python train.py --decoder_norm="batchnorm" --residual_init="scaled_by_depth" --batch_size=64 --final_lr_fraction=0.05
Rows from block 7 of the encoder of a small image autoencoder, named by matrix and row number. Rows with one number belong to one neuron. Each number is 128 + 24 x the weight over its row's rms, rounded and kept within 0 to 255. All counts start at 0. Numbers have three digits each. After the name is the row's rms in percent of the matrix's.
After each neuron's rows are labels from the 100 images, of 14976, where the neuron reaches its highest value: "top examples" is what is common among them. Only what is clearly more common there than usual is listed. The data: rendered solids tumbling over patterned floors. In brackets: how many of the 100.
# fc1: MLP up (encoder.blocks.7.mlp.fc1.weight, 384x96), inputs 0-95
# fc2: MLP down (encoder.blocks.7.mlp.fc2.weight, 96x384, transposed), outputs 0-95

fc1.85 006:133145124126182093104114108101074165132124152104179144114128143132163120096137111108160146112101139144128134115103114079155137139165143047119094093160130140126131128116142124140132136100113165096148110154102137138136172148093127154113127127130156149138157130142122114110139150135156120182
fc2.85 082:129115120128133135129166179135146107111217127122125181143113051123116123125249111123138125131157135139136150136123127091113130141129123130129130122118153132123132127129142140141129143109072111130126120127123131110131154113148127108082128127126124127145128133179121116117153126109134131132
top examples: cube frame (35); spring (25)

fc1.35 006:119108117131100115185157093162151174147130107077084147137066152151107164141118143163157117132145125109131121100124109136164086104160122174124135088110120185135124140151158120141156142125107113143133118130124103162123121135149148130097137129128116120109121157090109150125128103123161122175
fc2.35 080:124132120129187127135154128128128148130105108133150078109137111132113071139000135127123111134125122139121123123132130140139121161123126129127131124146112066142131129120123131137138146113190134137129128128131131082133110120133135140070129125129103123144113119111127129119146124140120128121
top examples: orange object (40)

fc1.57 007:144158120116118157110092134121131169113127117120114103135104138123107101127124166144127130107095128121098105121105135186104148105115106167108090106123102155127146118157152147142120126090122221064093129101168142115086148100128123133176137128141172120126139125116105117150130147122128125113
fc2.57 073:132111136127081132130114114118111187072102109127147212204136044141150171137160130132129156120116124104127132130132129155132116083134126137117117144145105075171127127135120120097113123127129132121131126127130125160139125164126131089153126128127151144146139135114126147133104119102123128141
top examples: count: four (47); green object (42); purple object (40); yellow object (39)

fc1.33 005:107129157111134108095123160115179144122148114110135102130138134158132123103116107125123124099133100150158126157156115141094151126098104160136115105118142170134123103116164137147146152138103134142096149108161131075053115079100123098180112129127091080129137121114176128133096127115136108163
fc2.33 078:110116121127138131120111164130135135113156157116144106185134216123133165145069086132129108133098135133127136122119124161091135088119125179134139118120117138121129128126129121042121082113068121120129088130125126095117154086130127118124127128130154134170138122122121108121149124150136124119
top examples: spring (34)

fc1.6 007:104085173110112091117111142165128164137068126120154096108142175121099132109128129123124116135126114166180119117127103089190153108135144169104123141117110107133120110112134165121135160116123156114141123152119116163150058107117144145167118128156136148118158140161132128112128097132107144103
fc2.6 127:120125121129146133134104123126142107120139100123124138171113000111146135140055126130128110142121127144121098131128128119120130174131126126124132128123144181127130127128133125112134136130135145120130137128124129106134144114136133108132128129128124128143131131161126128141154128004131131127
top examples: yellow object (42); cube frame (25)

fc1.119 006:108137127098119106096108183145135141136168151132147105147119096096074149128139190137159155139098146137130102138174127163123116147113120104185134157137114129160134093106140142119116091137148106139105123089161143103098123080121107133140117128145141129105107156108125167131147141137186108140
fc2.119 078:132125117127165130120156148147126091146147092133112057091149212142115111136055152109127089152120135130120144131125140123102125068130131113124125134130106193126125127126142129184134158088196088125123104125132132126132104138137123134116128129126104126113117127102121121122123125124130130130
top examples: cube frame (27)

fc1.167 005:064143138123132120109116137117098116088085155107154153141117118108168095135134147105119121133169152159155169155123161107107171112123148124107133082136148147113133133146090126152113122107198163161127144096142090149104102123118144105095126128114173127155119107136146122139147098128095148148
fc2.167 077:128115131128152131136158131119114131072109119138148156071128172131115155145255129123121157117116120112120134125132132145120125158124124120117129125132132076160137132126119136148129157133183106132126146127133125141107166163118127128079129124129123133132133126117131122175096117182116120122
top examples: spring (31); bumpy ball (25)

fc1.264 007:117079109127095152109120100161124129162072144126145129173105155116114122107121169134102132121117094119115139134159130091146125117145100153120149117110179107099124129130113195088139151079097091111112136126113150135117183147143138180094122129137092126128135132116133077118139134112133114144
fc2.264 096:127109129129161126130148075127131110100088140133120139152136094123130146150000141137122153125094126134123110127130132110100130193128127153138125127163114096177128128130125124113132112120151132115128124127129130080122091137121131122125130131127139133142139134152129137119132131069122127126
top examples: yellow object (51)

fc1.215 007:182143196115158114110123142108131124154128121150149163128129137120130085107134145162155146109138175141182113137151099110115143141118129087135103112112166099155117152115142108134127103150119091164130149157144148108132053150139147111094123127119132098098125095142135180146115117116110134150
fc2.215 075:112121119128117143133200102129126125122104158128157117078126145139133188140149120128128146128149134121130111128128132122130131046131126123125137134151114047136137131124127129089136131134251153132135131128130131153127167136132128097152130128127127127165116127122125126130138129105127129124
top examples: green object (56); its colour: green (26)

fc1.160 006:144146102139103187115089159124118092106095048091117152098130131095153129115115137125100128119137112142127151112122146071126164123121135173131117118149107133132119122127105136118140101091101117138111131112124100129154138129125119141095149129140069139162159127129146128094133171139168140070
fc2.160 127:130128133129150132124108114123121170120086135131138150119144173143121107128082122129134124127127133128132133125127123152142126184126128128131123114138121100141133128131115142080124115112147133137129111126128127111128113103116129132102128124127117141153119129161129133126101126255134127124
top examples: spring (31)

fc1.282 006:096117093131132116116144139156108133155101132101142130097129142110107115079129138129158153120147103128086088182160087120177135105120134178132145073132124156075083151099114116131127131110128118134114135111114118105146090117140152083120119128131129150120164149171111099131158117117148164163
fc2.282 081:135129150128163127120105139123141100164177160132127150148105052122123160131045163129124141093119123127127131123130118108124131148119124148137128121095119199135123128130126122104127096109122112142129122128125128133121114130119118141138126124129148136128094121145139128113117139004121130123
top examples: blue object (40)

fc1.184 006:093129145131134087135144145163116100147135138088133157125189133111150077147127069117149133110160148139153096116139124078146139136153109111093103078098141091124156166136152142126152136129086130111151121119132133144148135125151141144167123128115075138120145128109142155159150082116108105157
fc2.184 067:126137134130154132124083126112118143120132098131163180119122230130138131129120099145129181128125121129146157124130127099148127146132125115128120136130127057141128127131106122142122106179131131132135117129134134120124088042122127138094128126128117130144131129085124152176145125191133130128
top examples: green object (44)

fc1.238 006:122121144120149129142170165174143112101119098117146122146107126142086126097138165180122123153145150117129137127112134162188105116136143155136142110115120141154142090151166068127132117133157158146158182160135131158128138136105151090114137128118100145110131076091142071134113104144130137128
fc2.238 082:132125129129137117130065119129114098100146091128129156081108224122123122115146090125129141130143125138126175125127116118141126205126128078136129126135149105111126127127125124053123112080132072134128122128133132120130111142128124141066128126128121118139101128110122118111152130163128131126
top examples: spring (25)

fc1.280 006:108129098137160128133135164083109129101102127153118073154097157103155122085123115129087124138153090136104127112126125104140133110171104172128125094119137126166167119127128094159150123134122127136066126102147146109119145085109129114180123129129140180128133100186108131096110144128145131150
fc2.280 085:126104138130167125129145168128130139151091185127127172156187122126120173153027131133128150115095128133115131121129118130152126159119127169138126132128139069132130128126122123133131081095145086120135111129129127150096142117125129125145127132130153131156140127089133110181122125071123126122
top examples: yellow object (38)

fc1.220 006:113120144132162108120116123132137144109119123139123140143172141158099096153130145101152151151108103144128115133160133127147136121116141146115115186170153176138138105097143147143130168138157192107127131086123110162133122180126142158133114128151160166112105170110121098144106126113179156070
fc2.220 107:137117139128123125127026151123131147153124123125102141139135033110114191124112145127131114128134119131134150128128128107130124154128127157135121137133127137138128128131124127083125139152097154134131144128127128172115150134118128116145128131128151115125133125068126134136140124018126129123
top examples: blue object (40)

fc1.64 006:093084111163137110141134095110142093116089147140095105136123146104108100168124141142086164143096113158159103081113075169177131133129176133144097115114154095132091118135147138083140117139096149127148139134152076142102139163142150116126097128129123127119136177151119123136131125122125132131
fc2.64 069:121129118131161141119114131117128104144068182116146119151097116117128115159017107136131132139097133131124129124124127105128127188124132148123116123081121200095136123126132146127141124108128193121135105129125130146118104141135129137124125130130149145159139139167129126117143139063133132121
top examples: yellow object (46); spring (27)

fc1.96 006:131106087138069128139143136131148163153109095131108126136125141080127111146120131182110152083127123165137146106123116135132156113114149164150137104106072154159121141110069060168125124083141153093118131104140135105112144109155119088115139128122102103115151127097098146126125140115122122143
fc2.96 074:137106144127127118131088116141128139128084132140097113180199039106133175123016187123124108107115128126119144132133131132188113145127127167142131129114145116161120129132114124119123117140145101132128144128132133153125117133129127118140128129128150125138103127126131129152103129138130120126
top examples: yellow object (46)

fc1.80 006:135126123158063170119137136152169098128131144156179134117134114116146172119140149113130123124152148107099103134115136115138139137118104092091152155099102138107126111107093064114108129084148128124148165160102101146097117182089118096132121127131092149155103096107158120155131119144123120140
fc2.80 101:132139134128156123125148155124126098115143100127120137078130095122117085122255138132129130109134127128133152125128119140100114112127134138130131122120139142093129127130139144152125125137079121131127138130128125165118111174122128138113126132130120127117107126101131123113110125107120129129
top examples: spring (33); cube frame (29)

fc1.326 007:097156147103151119118127106148091073145138119148117142159141115154109125145136166129121106125145161116119138118184143135126106106118092152177135174114122159148142160109144159134108100124122147140147185116135126085153164152111132148108126128124078141127116113161134147117110164122107079187
fc2.326 087:120123115130103122124112107123139148107133072126120130124150233124140146136149091118116134119107123125132109125124124136152126172125126087131129135129110197102120129127124121113118112126125050119129099130128128167140135099125129122044129126130141131089120119174124127114130118080130132127
top examples: bumpy ball (27); cube frame (27); chain link (25)

fc1.100 006:107133116091102134127142192115134132106178102154161090146120127122095074152131136132132153126081155098123120117077096148120141121107100119149098136132075142106138127153170145140129146109148174173119100124109126118141082160107128116118130128126141133131141131120112156133116145133118090190
fc2.100 086:128128127131056129129126152125130153169103131135144127143089099133120139113242104119121157106156119117140111126132119128079125153132132120131119117127110106081129128128123120169124122162137123140134130127133135215139166074123126114154129129128167127138134120156126126141140127164123127129
top examples: green object (50)

fc1.110 007:099143139117120104098127128143097107150107144119118155121106129147134136111135152150106172115157135078159127161105068152125124139172103092119117124117135129093199098142119120125130131148121107128145112096113120105127175120088129132125125128116088109105124094129168058118123083139104144159
fc2.110 090:142115135129130119117125174131126129157149126121099151188142086137121135110236112128135124136130128124141114128125122137140128135130126138142121136109093204130125126134124122118117125112068121113131114126125124208127092112133124122132127127127200129136139137107130132180133128088137126134
top examples: blue object (40); spring (30); cube frame (28)

fc1.40 007:111154121110113149120125161097101181160097122124110097122126130158108159150134163167155158107103132090106151143117168116162123150149142097155154099132143147143110151142116101144109146122129175116142152127137097106170103104066115135142154127156128102183165133158106118128151161146121120115
fc2.40 077:124144116129087127122167108138132107130066116125098121146090112130138082100097121124132111142106135140126091127125131165154131086132131151126129124112137255140116127129132120130123128125169142116123119128126126144142110142124129134140127129130141129082114137163126135125108126058141136135
top examples: green object (42); purple object (42)

fc1.82 006:111093124137140082069097147099137137098078113118146128134137127130168141153118171129127098116081105112091130124103114125081122144138141125128128162111190130135113151096135166124134145121149134150108158166110134121071123109139130088147143128104116139125099097117131089104132082117143144091
fc2.82 069:119126131127060125132138124143125096120067134139127097123120111140118104121088167123121111135114128145123110125131130185132129117129126118140131135144094070191124130132132106085137114161150187126126158128132126171122132112113128134209129125128069120159120134089134124139146125171132127121
top examples: white object (40); spring (30)

fc1.98 007:134142145123162111112123116114076107128085147121122163124125154129141117143125128191160142155116104132156086115087167134093150082153131209103143095150149138132139129148112117129133141139144107086116108146116110110124132130123140130137120129104181114171134154116115183097152153130138110106
fc2.98 120:129128131128128125128050142130125151119118124124115147165122037118124147142043127127126159122106130133120101129126129127117132227128127136130128128122127153107125129133128127163128121135113131123130135128126124136122121105128129125123128127128171136130134129178132132160118131035130128128
top examples: blue object (41); yellow object (39); purple object (38)

fc1.352 007:136107098130124101113142135136116104092107146101160144133174134118143167142133119064106157145154129134057117138114128071131123113095117135110117131089167108156127117088131120107128132174132097152127119115137156106089085158125156164129142128124148126138108105192099163143140121132128140121
fc2.352 085:141136135129158124134150154120133123143126102135103146105067141129116098118177148139137153095121127113141110129132127157142127174118118158140119133069131129140133128128112147112114136099150057143126138126126130187135186161127126158079129122127158135114140134142133129132104132027125123132
top examples: cube frame (25)

fc1.45 007:124121155094177144090164171103128147154073161114143181119120136107105128089121153156123140119123137150118125109103134142165106109192116186140118185115110122163151115123132163105145147125126150149139088149115154095123130109114138153162134129124129087093119163115133114137125134130107134125
fc2.45 088:132118130128128127126104147129120176142092145131122120131129111131121121145025135139130146121103132123133134126130134130127126159120119153136128121133115053088130127130117133091126122148181107133134112128129127095120138086112125148098126119128093151140113125133135136136116128252124123127
top examples: orange object (40)

fc1.234 007:197086131123150131130102126119152133169126141099155131106176125120133118114121180138109135133105117096122112159115113033132114145114153133080114122135104117067141146152129100127121094113113134110091143096172111116163097112120127079122139128124127123140108103121122106131121123133122130144
fc2.234 056:132165147129109131128129139121126089144147146133165103093157112144098125099086161143133124128163125115142156125129124212196135154142127083122140107131182073137134125130132134150127153148155141147124129131131130173151082133138127112123127132130077119131143127099129144118123126199132120125
top examples: white object (39); spring (33)